config = dict(
    encoder_arch='jasper',
    n_mels=40,
    encoder_drop_path=0.2,
    fusion='cross_attention',
    decoder_qk_norm=False,
)
Rows from block 5 of the text decoder, named by matrix and row number. Rows with one number belong to one attention dimension. Each number is 50 + 15 x the weight over its row's rms, rounded and kept within 0 to 99. All counts start at 0.
# v: cross-attention value (decoder.blocks.5.cross_attn.v.weight, 192x176), inputs 0-87
# proj: cross-attention output (decoder.blocks.5.cross_attn.proj.weight, 192x192, transposed), outputs 0-95
v.64:66 48 51 40 39 44 68 51 51 57 69 59 26 52 36 59 38 62 11 36 61 44 43 34 39 50 78 38 44 24 53 37 48 48 36 73 63 09 60 46 54 45 58 69 55 70 43 36 69 92 47 31 45 62 60 53 36 10 48 35 28 42 43 62 69 50 46 25 39 85 44 47 51 70 28 57 57 45 46 75 59 34 66 41 51 15 68 34
v.65:66 56 58 57 54 80 39 54 32 48 44 40 46 54 72 16 32 31 53 11 47 33 48 53 39 33 59 46 54 52 41 44 16 53 41 34 47 58 61 76 62 42 67 57 72 60 62 41 39 68 44 85 53 56 25 45 60 41 69 29 59 45 60 63 50 50 47 46 60 55 59 71 36 63 16 66 55 47 38 56 65 67 49 48 53 88 60 76
v.66:49 29 42 29 38 61 27 55 46 64 49 64 27 53 49 45 88 58 24 53 48 57 43 33 31 45 31 45 68 51 85 48 76 42 52 35 40 56 67 46 55 51 20 50 61 18 38 22 59 19 68 52 70 62 64 78 34 44 80 44 60 45 83 30 52 64 26 53 62 72 42 27 43 47 42 61 47 56 63 44 39 37 35 20 64 69 71 24
v.67:39 21 45 23 67 48 41 53 54 43 40 58 38 39 51 44 57 57 45 44 62 26 28 36 59 45 46 66 74 38 34 48 96 49 59 38 46 44 40 45 47 72 49 47 72 55 74 38 16 63 54 59 34 35 54 58 60 59 32 57 68 37 71 29 52 55 45 52 44 73 30 55 73 31 61 62 48 44 71 45 45 41 42 57 30 38 53 51
v.68:41 47 66 44 68 34 35 39 55 51 47 59 50 83 26 45 34 66 56 37 53 51 41 72 53 49 63 34 51 42 65 56 38 66 30 23 36 58 35 52 42 35 41 63 39 72 53 48 41 76 52 31 74 43 61 47 54 62 62 63 50 50 55 50 52 45 28 43 40 59 54 47 58 85 75 77 40 35 24 48 39 39 41 65 65 54 40 51
v.69:58 44 63 65 54 35 62 58 50 39 53 44 64 51 49 52 62 54 27 59 48 29 50 48 51 28 76 48 41 46 57 43 38 87 64 42 71 47 65 33 58 29 53 68 55 48 19 47 71 58 70 57 75 53 26 38 32 43 48 44 77 28 44 78 43 54 37 37 46 64 79 61 63 28 63 49 50 33 52 46 54 48 44 50 41 61 63 59
v.70:57 57 43 41 69 40 74 51 44 49 50 64 38 46 30 47 51 38 24 70 68 58 06 72 32 36 55 50 32 43 48 68 39 28 52 24 35 49 47 27 31 40 31 46 53 73 32 46 38 45 60 42 46 59 55 39 75 43 12 51 62 54 44 57 53 52 35 54 32 49 64 56 37 53 66 68 54 32 48 54 54 52 58 72 95 47 40 50
v.71:39 43 48 70 40 36 31 58 58 56 48 29 36 41 41 53 84 45 58 48 75 39 37 65 45 60 90 63 47 78 59 42 53 69 57 60 61 32 51 48 36 66 45 49 57 47 39 75 66 38 17 31 60 76 40 39 63 39 63 47 38 77 54 61 61 48 58 43 77 35 37 69 62 36 56 52 58 56 16 72 22 21 39 46 70 71 59 54
v.72:50 69 60 41 44 64 45 53 48 55 33 45 32 50 29 42 41 42 68 50 49 52 22 53 68 46 24 79 22 51 54 51 45 30 45 58 23 71 58 56 24 71 68 63 66 50 40 48 51 33 45 60 31 65 45 41 60 55 37 47 63 70 73 67 61 62 58 50 77 25 38 24 51 50 30 54 24 32 67 62 70 61 15 67 39 34 53 27
v.73:56 29 65 49 60 61 45 61 47 65 24 35 61 48 53 12 38 40 28 43 35 54 57 48 78 36 19 51 45 56 38 46 70 49 45 53 44 55 64 48 62 50 77 23 33 72 54 47 25 62 48 53 29 48 25 61 27 62 83 54 57 57 27 80 40 39 89 47 35 43 44 47 46 73 29 48 42 26 56 45 63 53 25 83 65 38 49 43
v.74:62 47 26 72 57 75 34 61 57 31 28 52 35 42 58 45 32 47 54 60 69 33 54 39 17 76 63 47 69 23 42 44 58 70 36 35 38 08 53 42 67 54 49 70 43 59 46 50 62 60 44 58 31 40 53 18 65 59 39 62 51 43 35 65 50 48 47 47 48 43 51 57 26 72 26 39 59 66 48 17 27 40 57 42 60 55 53 55
v.75:34 34 73 67 44 67 61 30 47 52 50 48 37 59 57 58 42 48 15 09 66 64 55 53 70 42 63 61 24 17 40 55 71 64 56 55 51 31 23 54 65 89 77 41 77 55 28 65 42 63 57 63 36 55 45 48 59 63 25 50 59 62 41 58 51 46 21 25 50 37 49 40 51 35 42 56 54 46 59 31 60 27 55 76 67 43 20 27
v.76:72 25 42 30 49 62 41 40 36 32 48 44 49 45 46 55 68 51 22 40 38 27 43 61 34 59 76 64 37 61 38 58 54 63 51 25 55 34 41 61 49 43 52 72 55 53 55 49 73 56 40 37 54 40 31 47 48 58 57 34 31 52 45 52 43 39 51 52 10 56 49 60 29 47 41 42 52 36 19 35 44 64 70 38 36 41 61 41
v.77:28 71 74 74 39 38 43 62 45 61 54 47 65 58 11 76 91 52 65 46 57 55 34 48 79 51 17 31 53 74 64 59 69 70 41 23 35 80 50 31 74 77 13 39 52 40 50 68 34 30 57 51 54 48 30 65 62 49 59 49 74 43 80 36 39 73 43 39 34 38 64 49 61 41 60 45 69 35 37 54 44 25 43 31 21 55 52 24
v.78:69 38 58 60 61 48 57 44 48 46 46 67 50 43 47 74 39 54 83 31 51 63 46 50 40 42 86 35 28 49 42 17 18 70 51 26 63 39 32 57 52 51 41 64 48 37 44 48 29 32 62 50 23 58 65 42 82 55 71 51 63 42 52 54 49 41 34 48 27 32 35 48 52 28 61 65 33 57 57 70 57 67 31 50 40 48 62 37
v.79:62 49 29 76 48 17 49 63 75 53 79 51 69 61 50 48 45 46 56 60 77 33 41 10 26 29 69 21 65 54 58 64 47 46 54 49 54 13 43 39 43 73 76 73 45 89 42 68 27 52 64 45 31 34 68 47 32 59 46 60 42 70 53 36 36 38 67 45 34 58 52 38 59 59 58 39 51 63 39 62 42 42 70 68 59 35 61 60
v.80:65 77 62 28 57 23 61 55 40 49 72 58 49 63 40 62 38 46 44 57 57 49 61 50 59 15 67 27 24 48 65 33 58 61 48 51 39 44 60 48 71 43 67 64 30 43 41 60 67 65 54 54 16 40 38 37 57 36 55 73 29 32 93 20 41 62 67 46 31 42 53 35 54 84 48 36 57 69 40 55 43 45 45 60 53 38 43 58
v.81:40 41 49 47 28 58 73 46 34 34 63 56 57 37 35 80 66 46 31 28 57 37 62 27 22 29 58 53 47 70 21 52 29 27 51 39 74 43 40 64 52 46 41 45 32 50 48 54 48 30 62 38 51 46 60 45 46 54 76 25 42 28 71 28 35 66 57 61 59 51 43 36 52 53 35 33 36 58 62 59 47 77 58 46 26 12 74 64
proj.64:35 50 49 47 56 58 21 81 34 60 63 43 52 35 61 13 67 45 59 35 49 41 63 67 67 36 25 47 38 33 66 29 57 57 29 51 28 46 27 58 43 79 30 19 20 60 41 32 42 66 54 45 40 54 65 51 41 62 54 59 55 56 23 62 40 38 40 49 46 64 55 51 44 59 59 53 66 66 48 58 30 44 77 46 62 34 63 37 53 23 43 64 38 57 35 68
proj.65:42 63 46 46 38 37 65 59 43 42 56 22 49 07 71 55 75 67 62 55 71 40 26 58 44 46 41 31 83 45 26 53 15 62 43 69 62 42 28 34 63 37 35 91 44 55 54 54 64 53 53 33 54 36 35 32 75 73 33 56 36 30 33 35 51 56 39 49 54 43 42 52 36 53 53 62 65 52 31 63 47 49 32 69 48 30 31 62 48 50 48 72 49 45 43 64
proj.66:53 52 48 46 53 47 41 71 39 54 58 48 33 57 56 27 56 39 48 40 57 55 48 47 36 92 57 36 40 27 28 39 46 70 61 58 06 59 36 59 24 39 57 64 57 41 49 40 30 46 55 31 40 57 59 71 37 43 52 22 52 43 77 97 01 28 69 40 34 35 74 47 47 63 36 55 62 56 44 51 44 35 49 46 38 56 56 75 49 81 41 52 49 18 62 55
proj.67:99 68 63 47 29 70 69 83 41 35 52 67 63 57 53 72 53 70 48 58 45 37 41 61 39 59 60 50 49 71 52 75 60 72 47 51 49 50 17 57 31 55 76 75 62 35 41 64 55 57 50 54 70 56 49 21 53 57 40 87 59 33 49 53 61 58 39 66 37 28 40 45 60 58 58 67 44 86 69 58 33 56 38 21 60 55 47 50 48 68 51 44 42 59 49 33
proj.68:66 35 64 61 23 75 51 53 79 56 27 62 62 43 42 53 41 36 45 83 46 65 65 59 55 63 37 66 53 57 73 69 38 52 45 36 42 51 50 37 51 39 60 70 34 61 27 26 47 56 45 44 35 29 44 56 73 46 52 41 74 25 59 50 47 46 38 48 57 77 50 62 46 47 38 26 28 45 61 76 83 51 54 70 62 41 36 58 43 60 67 65 52 40 56 63
proj.69:22 55 47 21 70 40 29 53 58 29 52 68 18 42 47 40 65 76 52 65 60 47 27 40 63 41 46 75 51 53 80 36 36 69 32 68 69 32 55 47 51 54 45 57 67 38 55 80 58 49 53 32 44 30 51 60 54 41 33 49 53 38 54 48 34 86 35 79 47 83 27 59 76 45 52 73 51 46 56 67 38 54 50 68 74 59 37 64 74 65 50 63 31 29 67 39
proj.70:26 69 46 36 51 51 74 39 38 72 55 51 31 30 64 41 63 64 36 66 47 32 47 18 56 44 36 54 39 41 51 58 56 37 34 58 58 76 45 25 27 41 63 48 40 41 41 58 64 32 36 73 63 37 77 55 82 71 49 62 43 37 68 63 53 77 41 65 55 48 41 52 51 04 13 56 44 69 43 30 63 44 30 64 80 40 42 52 88 42 32 42 46 29 57 37
proj.71:18 45 66 37 62 49 48 29 69 63 59 48 55 39 35 41 34 42 56 76 54 77 47 58 40 47 50 62 25 32 64 49 44 30 71 56 14 33 36 52 61 38 51 57 54 39 30 83 52 36 45 64 65 36 31 50 46 25 36 58 41 64 43 49 59 58 59 20 42 49 32 38 51 71 52 48 50 59 73 66 23 60 62 35 50 72 47 30 46 20 40 47 56 49 33 49
proj.72:91 66 50 86 48 41 63 55 50 35 35 63 40 65 63 62 41 36 25 46 62 73 62 34 30 55 39 68 04 50 43 67 49 48 59 55 49 68 40 75 40 32 25 70 69 66 59 51 43 67 71 77 76 56 50 61 62 53 52 53 65 49 67 52 81 39 47 59 45 33 70 64 70 56 36 43 52 47 55 30 72 37 73 32 45 33 36 36 64 16 59 53 32 27 56 38
proj.73:52 41 57 77 45 64 84 42 46 58 66 53 50 28 50 79 48 56 60 55 39 40 65 33 62 28 46 52 56 24 32 30 38 52 37 57 74 64 57 66 70 78 28 49 66 61 43 73 60 60 60 54 51 57 64 64 55 45 39 54 62 46 45 47 26 34 35 79 49 42 65 59 70 53 41 30 61 58 41 38 53 31 55 21 54 69 35 57 44 54 84 39 53 59 49 70
proj.74:26 41 37 19 60 23 40 40 57 68 61 46 67 25 32 44 51 46 41 39 45 25 69 43 51 38 65 47 50 35 46 46 75 42 42 86 41 39 61 44 26 67 19 61 51 53 46 54 49 41 57 47 46 59 25 50 69 57 55 78 70 70 27 33 16 26 16 52 33 63 32 54 34 49 41 45 44 30 66 58 46 65 32 60 47 65 45 60 46 63 58 36 42 70 29 73
proj.75:37 74 93 72 44 51 56 57 61 62 44 56 39 34 53 48 52 41 85 36 35 46 56 55 94 45 48 56 54 87 30 22 59 59 35 44 43 34 60 61 45 64 67 38 45 51 63 67 61 22 80 42 50 43 30 67 47 81 40 48 52 50 53 39 61 12 50 43 33 51 55 37 35 49 60 67 50 56 65 58 46 25 61 44 61 58 62 46 55 48 69 54 49 48 32 22
proj.76:50 41 52 28 61 66 34 72 39 65 31 61 67 42 32 41 66 58 49 54 71 34 59 60 46 44 14 52 55 37 49 32 60 64 47 57 68 32 55 64 69 46 35 58 65 38 76 39 57 44 29 31 47 46 64 62 52 59 57 77 59 56 49 66 42 69 44 59 43 89 44 29 74 60 76 47 41 60 57 37 33 43 43 38 31 51 47 41 53 63 51 69 22 50 25 54
proj.77:42 51 65 46 48 61 40 41 72 55 55 44 40 53 80 63 29 44 49 60 43 36 39 69 41 62 67 39 23 43 37 80 22 11 48 39 28 49 57 45 24 52 75 71 60 49 34 41 59 60 84 62 94 70 42 53 56 45 46 38 27 42 55 51 70 65 31 29 69 58 46 49 74 57 60 63 65 51 49 42 53 62 51 27 33 29 40 80 47 58 40 35 45 32 59 54
proj.78:43 56 61 59 27 50 52 38 49 39 38 46 45 46 34 31 48 52 45 72 40 60 34 68 58 78 69 50 34 55 84 56 24 54 58 59 36 43 45 37 68 32 37 57 42 60 55 63 21 47 55 26 76 56 45 46 63 65 56 65 69 34 41 30 50 63 59 66 68 41 51 60 34 26 48 52 37 31 29 57 81 51 81 62 41 52 66 71 83 66 20 66 59 40 54 53
proj.79:57 81 55 19 24 24 69 48 01 55 45 42 29 38 56 48 55 65 58 21 62 18 76 60 51 58 58 71 35 34 65 49 41 22 59 53 33 68 46 41 34 57 19 66 48 43 21 61 60 43 48 70 36 36 43 69 49 34 61 54 54 48 63 52 37 62 45 60 57 59 32 41 23 60 34 33 41 53 39 56 48 70 54 51 50 84 68 43 48 74 53 36 46 61 47 60
proj.80:49 57 43 63 54 35 30 49 72 58 36 55 19 45 19 64 58 65 29 69 40 65 27 44 53 32 50 54 47 69 39 64 51 56 59 52 74 42 59 76 51 50 36 61 61 50 48 71 44 37 34 29 38 52 38 41 28 60 44 69 40 56 55 18 51 51 41 31 58 63 64 49 49 27 52 22 65 59 28 73 60 58 64 42 55 34 56 54 43 40 28 41 61 59 48 57
proj.81:59 44 11 37 73 26 57 50 35 39 25 25 56 65 53 44 32 57 56 48 36 34 56 73 30 55 49 69 49 52 50 47 24 62 95 47 50 53 57 33 66 22 63 39 47 36 43 56 60 36 33 52 31 52 71 59 59 35 76 49 38 41 54 49 65 66 66 65 53 32 51 66 44 65 69 46 50 64 49 49 40 51 49 53 28 68 45 50 58 55 48 51 34 58 67 36